python train.py --encoder_layer_scale_init=1.0 --encoder_num_experts=4 --encoder_shared_expert=false --encoder_conv_stem=false --encoder_width=256 --text_encoder_layers=8 --text_encoder_mlp_ratio=4 --beta1=0.9 --l1_shrink=0.003
Rows from block 5 of the image encoder of a small contrastive image-text model, named by matrix and row number. Rows with one number within an expert belong to one neuron, the router's apart. Each number is 500 + 40 x the weight over its row's rms, rounded and kept within 0 to 999. All counts start at 0. Numbers have three digits each.
Before each expert's rows are labels from the 100 images, of 14976, where the router gives the expert most weight on average: "strongest on" is what is common among them. Only what is clearly more common there than usual is listed. The data: procedural textures in two colours, tilted and lit.
# router: router (encoder.blocks.5.mlp.router.weight, 4x256), inputs 0-63
# gate: expert gate (encoder.blocks.5.mlp.gate, 4x128x256), inputs 0-63
# up: expert up (encoder.blocks.5.mlp.up, 4x128x256), inputs 0-63
# down: expert down (encoder.blocks.5.mlp.down, 4x256x128, transposed), outputs 0-63

# expert 2
strongest on: orange; yellow; pattern colour: yellow; pattern colour: orange
router.2:571551504471531531461463455516547519471459494558455548491499488512526487481566592486390509465521482553479494448530470493460561538458458495451392491499504533542443520426494534454505504473471453
gate.0:434488494521424468491530535443488514516521521470540458495514540535522490500485463524465459516449470502530575495456549488544514461514564518543548499464472518498551491548516437536533471503541499
up.0:500417541506481498552503479528470490517552451461468507513486535471455475492472474498548479514523530548529458633413482512476507472529505515487497414545640466451492538492496563470519445498580489
down.0:511501580535433485426495545527514497530441485451529507461496555522487616509512466518501493496464422446392530520444542545478513499561472463521480427514494516417484446464498495484512405517501529
gate.1:444486493543479428486489501446501539504513479450541448523526544569515496522472469510481472544451476517539553490457564472543530469551569531556544468483469489536531517516502464527563475500545464
up.1:431470531502485510519506491490522487489529592511497492522483541362499509468482513505471483484560524577561488564465493510481476541488540535451438458520643534501441511518474544490492502469488502
down.1:516527569508461504431457535513540469561455482449519502463529543497490589476527488519510494493460411445418554482508548583478501513568476423512483420479477499439455449474488490491515393521501520
gate.2:379482493504475474533509534494546508569569571489533444482499573457527489474498499509531515520510475481539521499496496526512443488503509488533517478530527405540494501538459370501516501460492540
up.2:445477488509542536478469503521550491517512517553493453477481524470531521467516553468531571490566466507490477456521452546482441552436435432471472472548561415495457474557447472441496500459441517
down.2:352483519497552497544454472415488480502547457485526441518538463546501476512466445493526524518515541501523522520554540527551484500501508436467519518475517419548497530614483550529528534452488501
gate.3:447461486520463481540537538443484513515571498442505478479519511557499510541467465485542477516491441522518562487482546499550498454539559510543601507485481497542566516562494484523506483508547473
up.3:519480509496472475569519551512516484553501573458516478500447508410463504500492531528499495540494533565512482561444506523440519474508509515616478491551575524481444471449468469453472494453458488
down.3:504533596488454511415493533491533475549419506451518533509518560470524579516519454541476475490411479495457516506512529563484473511558483461516461469504471549421470430433478479484494448495502497
gate.4:479433560459456481478503467511396482519488442441563497481434553514478496544529469518510450520490528479515475461450535436446548514512512491531484511455537531528496567541508501510518442504549572
up.4:489514575464432510478470593481485472561468401403548524542522488592540544502577482536407457471460430585444504483452582468444594476554490515559439535420483525524474469483516430536517458467464467
down.4:539562552471467511432447582500524507513423486440505524458538538473513556516548438509441512488524453425460517494524489532459512495583481516532468487547493510450443481424460517427499429522485498
gate.5:494495457561526474581504492487495591458546437474464454469524484494515402508441479441556508578533480394579533537468469481573551444531518598489594511563459433505559515542529538451533447496505454
up.5:524468509494519591535486505555458515468532483476455539425504512444434397485468459351579549453551434468570499564527450571542506482526499537456592522534503531445552454515499573467533414586510508
down.5:514493540523414526479498573518529488523454528476486497519545593511497538471434478506531442500458436555446548478493528549571456471490477446497525495481484451463583464515489457424535473472465506
gate.6:467484501527507434522608463478482495550527458503541473511558521548494509498503481533498472519460487489518520590418522526514464462519549471559537437511520523486535576517522486540555473510544494
up.6:443540516449501514453545424394506457448456491550529487579504469559521538462556508499448484453465534552488465584476469541521511536519503517509465462516542636444491502527546480581507495511538422
down.6:585473529464447460486550488546471498518433534489482502492515502443477575504474518549508535502479425497441529466440532577511494490553491438508524421555452426430571503474542513484496491525512533

# expert 1
strongest on: red; ground colour: red; black; pattern colour: red
router.1:506463424513523543530423542517442496416518549521550502480431501501488464510496509449481576492584534419538560434532491457465517521504500516462503546557491467473454442556456532495525462520611533
gate.0:497519504509475435502560516488550504572528512489501514566556546525545500508494478528445452525459458590501502535433546510498489439522534483553522402485510483547517531433518435555489526476465486
up.0:523518550477557515517502469528506560518468363492537520472505477564463545480555470527526476416522439470490568493535487593483512507555506469567457479462484427479483487478501504478548480528538481
down.0:482478535523526576444521500481492476518455511484519519541482495550474503484561499505509510444498554502470479508506521507399471610468448434502418511475499497499456446535501472499470532517498533
gate.1:508524484545449413475545541464536508546527490468550519536571524537540498500508474521445421573448455571484517552433580504490496459521519489525517430472470500560519544413528464539489550487465448
up.1:518486538470529511558445470540501611508506375496534522484476532504459501490501485516552472440417484455529563521528467522526506454555571508574493487450474424469502516491485547466555480531550508
down.1:488453521530480520375515521501480453516438514482510525510446535540495522468578482505443512435515550500476528489482511489357482588468450431516385487491478488483450436492504435483485505516497541
gate.2:488564545501426445510593593458558485546545482418600500461581515540601522500502422582472410551489457522484564581442555547513463458534538471594497508445499521525530515464568466543480548433505491
up.2:476492561527556486485512427492485546494431407478448460499438513503452467477507462485572490483551468430554528492545470567490522519535506503466475484517478445442501487496525551408575432500509516
down.2:493395525537534521478549513538456488492550455447549492466427576493429477532507500435514478451486465434533487537391578480488527560532462447573502428508565513520510510500498488491489483583536575
gate.3:512497478475490452503515507537511523524532423401501553481526521482489507542506471525477466493454440541490488532447528525503518466526522530532501459487503503575541579418494515517504519531488483
up.3:502516560553491491633524479484506495498550521491503495486528480536518498454533453552540439493432527504532535510482504451518445472499561476531471519432514536501533489537505525505538511424557529
down.3:495462533505402518400511497549447504499479541489469549423425592432464555462603450471440514421520517442447517497486510525352545521493470476443417492534494507505386489504469511511517463536541592
gate.4:509441511539504515462494492484460463431452542514545510536482480564495468495504518445506485491551521410518516444472535445472517508494483503469485563534432515445493483563466555456573435514605502
up.4:519488504485503582487548512500504462503447635517520609578455498516465511503569497475478466417555551521443449499502494454441440534465455471492407573532516497442464486502472472509440511548582511
down.4:475441517497504586516538479457421503566518514510512513505491512509415493493528541456566482470502495496508464501520547492470463497497542477539546561507519564514536535565440469535475545555488522
gate.5:467517431527437432509554539479532488570543526433510451496543516522584518520473495553459470571495457614472502496419567502488485469486531482552527463488527538570528531480523440529476527453432477
up.5:552533575450562504558469485583479532472480335555509525437492497504454465481534511529513498427458432445540551497511435559471514460581529507522486493446475508475481497489496603475568481520532538
down.5:467450568490488560398550470500438491453488466440494554496476544489459473465622441501468459426499516480522532547461496523351580559516490496542427507496534568514431462505480507518473465555537535
gate.6:484510509466435436501606528459504519565533516422464464479500512475537514523464475555475435548442480614490463531457520505534505480465529517574520498461561543577575541477577438511462542482446490
up.6:553529552501529503540478517570514515498458394546506553530560510562459503488562496518531473418494415452529559514463484549484449445564482436517459448467475453488478538486455610479566491519568524
down.6:476470563468505562430502529506462472506471509425581546512488497534483466471567415479499470442493525522519524558480575491398548588508467483567430518482532510531434436513440447562424504516476514

# expert 3
strongest on: green; ground colour: green; teal; pattern colour: teal
router.3:559506532469479484489519510584505506616516410419512517546518551431480541517507447482545429493444523544480467583469525545520470476500517488525517485445506504530549509411480493518457548565432577
gate.0:478534432554479459537498509469489506433506499477474500449527516517541438460518472503433511497634459457564601500506462527478529443583540529451500471517509485503461478474527556491584414472557441
up.0:530566518518497455494539493538492480529478440463513532485526547538509506475525458499494455501529499492557504571453493562505489457592498483489472467471512497536490489421478554543531471516479516
down.0:498536435521520472547493467494574523508490498491454485454510463476485557499483492484467558537523500527474468501515507414555577441528518537488525449493472418499484484471481474490487525509482469
gate.1:443490433522459480505503495424481495460533545515487447515462489526501503449473564540491509530484528531530539464522481479499467526455540511481527474517513551480523530587583489485541499500575444
up.1:539557515579481450530454485500522520475494531491532492424547501514563474530510428588469496565474579468529530501516552412478522487521531516500433534442466449590460482493489512540513592413492496
down.1:476524495493479507504504542534537498471452472436506512420501508441510519482528461408472509503573479532522509488526524453497588506488496554478471562492479529507432507493403510476487498499491509
gate.2:511417515496441483480457524522410526481514455445478513544524598509502482472494462531490424508425494502566513528482518454513519457534543525511498504457485422494525542507484559466564456485552514
up.2:493538503474524496510642513480494482546478562581483499488451465513489521523511588475502551507582541504435469467466488529473448505499474458495563491565504547485512454526533482543458507540518517
down.2:360498486490514519492494484428511483444502521473491477464472489494536496501535493478449545493533533501504452510543442404486534529498473570493417537551521565448427521511510511479497482434503468
gate.3:446514452518497463507463486414508473417507506490500494472502502540564445462536493520377526521529499511515581449507528461481560526499530519470457494522468495534469488540528478500536483433519421
up.3:522511436524432433530501461492509465518542534527466449423525512516544503507441559523530486578409531530514476557487525514586461474489526512452550465461554499591573525505517467580519547497431482
down.3:491515457527478471573492478510539429552483475520448486451512499477532574487495523498453536550484485560482529512514531474511554452550551513451524486434447499571449455501465505526503496470481476
gate.4:432516479539473488519459516420493490449509565486552482441506484551541463464517495538401547497519501540517610438520518466480522534498526503517469480511461536527476453544552403536533478461552430
up.4:524516520494464438466568495494462535511409462566493418510502496527517512496490533574506450565496578420533486590455494436494462530541489513529449547484449531500500498495547543569506547472477503
down.4:449540545520506505586490467489524483490401465536423500496532450444474577431480539489496590518512511569440492523503457456546570506501532531547521493425470512555477443524484506491508475498502479
gate.5:486533435540437460491524549456533505446496562500554474418526504587559515422516549518415514520541470512481556445465543460468490497491486474505489493489415478553480470530500449485514528460523455
up.5:517542456510434478507559582533567450501497532434580488444545462501517555397489544496499439545501497545454493507441566491522480484464456468536509536447479520576516475500439476504455565478437536
down.5:471564574539423479518436460483554490554411498554442481577584434457545549424470539545490511536469503550420497492537512539532476498450508472482459484386490465499490448494531475550512467437457490
gate.6:411502456517488495505521496408488499463528535504498443502473514554509505467493493526481533499526521523537559477509507481499464512476534515504515508534493523466530528570592478480556492497588431
up.6:541529485582460439502443486524501534498528506447540498424523505509556485497517446551461470586486600495501517507521576416450581491526492520486436510498469445583446470447487477524488561452451499
down.6:506515460512478483539508514539528491483475475465471509408497520428519535483515472477441541529546495557529489494511509448488624479511506557481470531514451537535423483481442480457485494480467485

# expert 0
strongest on: purple; ground colour: purple; pink; pattern colour: pink
router.0:369483548540470414496573493390507481509510544493489422468538480534518514485434454564554466565445469502516488536476508489551459477521527498555563486498503503456562521567563422527523469441479449
gate.0:589518485482488523495456530581496530526461501478532571541456554499483427471534488487427501448522515502538528517530471502442502470542492482448444465489455453513452453383447514508530498546540571
up.0:495524499484495549435503581473499481478444532534610485559446503507512528408489515492515523482484479544418451474576480494510461556495405473449507551526460490468529415496535441462440504511479500
down.0:516570486413505505589531466491522557492502492594484522525457490413483510497481547507547554505440516590511395485505418491505513508432520550517531534553491515525505533483525535484439528519493543
gate.1:609505484461489505505486510583470493497476475476491603526485553500477429501535476489455471445502490477525542525481499495471500446549540483483491488469449496525488491401459574510547508559577559
up.1:513506481470476530457531463468453458472493474550576476553480490561483530542475502483553521494453533509447444535523455491561465561521520487443575534528487522491592486524541527521516514561526487
down.1:488559487441477529602461494460530561476506506604472525541445452420491487503477536493553545495430523556528403482546426471529519536442516567495537554539504513492499541498513550495451508511504539
gate.2:523535498547531478514484440476491471538491451534426522579577445567523497534530486516468469499474439519469532465557522539527566478564486519383500465482498536499502524493520531581514442484491452
up.2:514493479506471507496488464461458460477470450476443536515535451543533503483561496521433401491395478545469543429511586464508583504540494556458463497434499600552495492505515530562496442451481456
down.2:519621542517531420510566489500537484513528439457518488549563440525588490487493499540455450576463469512507442530475531507481504471502469500512469487464531505521494518447595507536483473462423477
gate.3:581509491462486529502469526568491514503447501504516590546478562511473427482539497479446496427511488511551521504504484478467495465534498482476465467461417479524472478395454531498527524550555543
up.3:490520464470463510495496479478473413507480545586598479537457424531497526502493531472529526497472482533433461483563491521516463553492471479441531534496465567515531465518557489577469504540475502
down.3:497544465419463508603506475483512551470490512622476518537445484392481485494482548508537548495454543564530417480512409467509505514419515569520528548573491525480501526498518507487452524515498542
gate.4:593493490466486520504481497557483503493453486496505596544483541507468445508532508488459478434476485493530514499493494471471505433522519494477483478460427499536486499409452569504529523558563537
up.4:505510459495472491507546461482479406504489530560596467524490438565478534528480503486548484503457509516470454543547509541538440556510505456450552510491473578501556480510544501585502528544516481
down.4:471545473433482520598486485474511559454486517599460515530436475419491500497475529505538550504468548550519411485529407448523521518437517588505522567570490524490489532504512512478438520508510541
gate.5:500491470503458551514488563506496486538524511480484503509462557538456529484501536497501570470555437546458508482505549519465488504469463459504528413538511493491520535492509485464493490575566516
up.5:491535539479509490467511473482561489474471459528505515522576451497523479505536481462479434483462543440497448526442469473536509485503474503518459538488484498492478472501475451486469493474455474
down.5:519573490550606499525533517514562389444579510434492528457540470590517572470534468459473596497498453484436462521478509502506559447583502550519498496449477468568470498455492561475471459496525453
gate.6:700495499490448443499526592596459472560452448437570543522500513488437520498503491524506431537514546464442479558438531499475517462537461506511504513516475481529481472415493512497464546508448500
up.6:482495417525484500514464466435525518451500527530500512502504487590523472467512522456448534488513440516485575461531518504524525479507515485448523440481435511520515440508495479498544479510544433
down.6:361538521457484499468477471371550522559487524514487425490476507475569498510464544494506519548531454487507561496480480545497426520509561456541521493462506507471522501585558515581529514469484561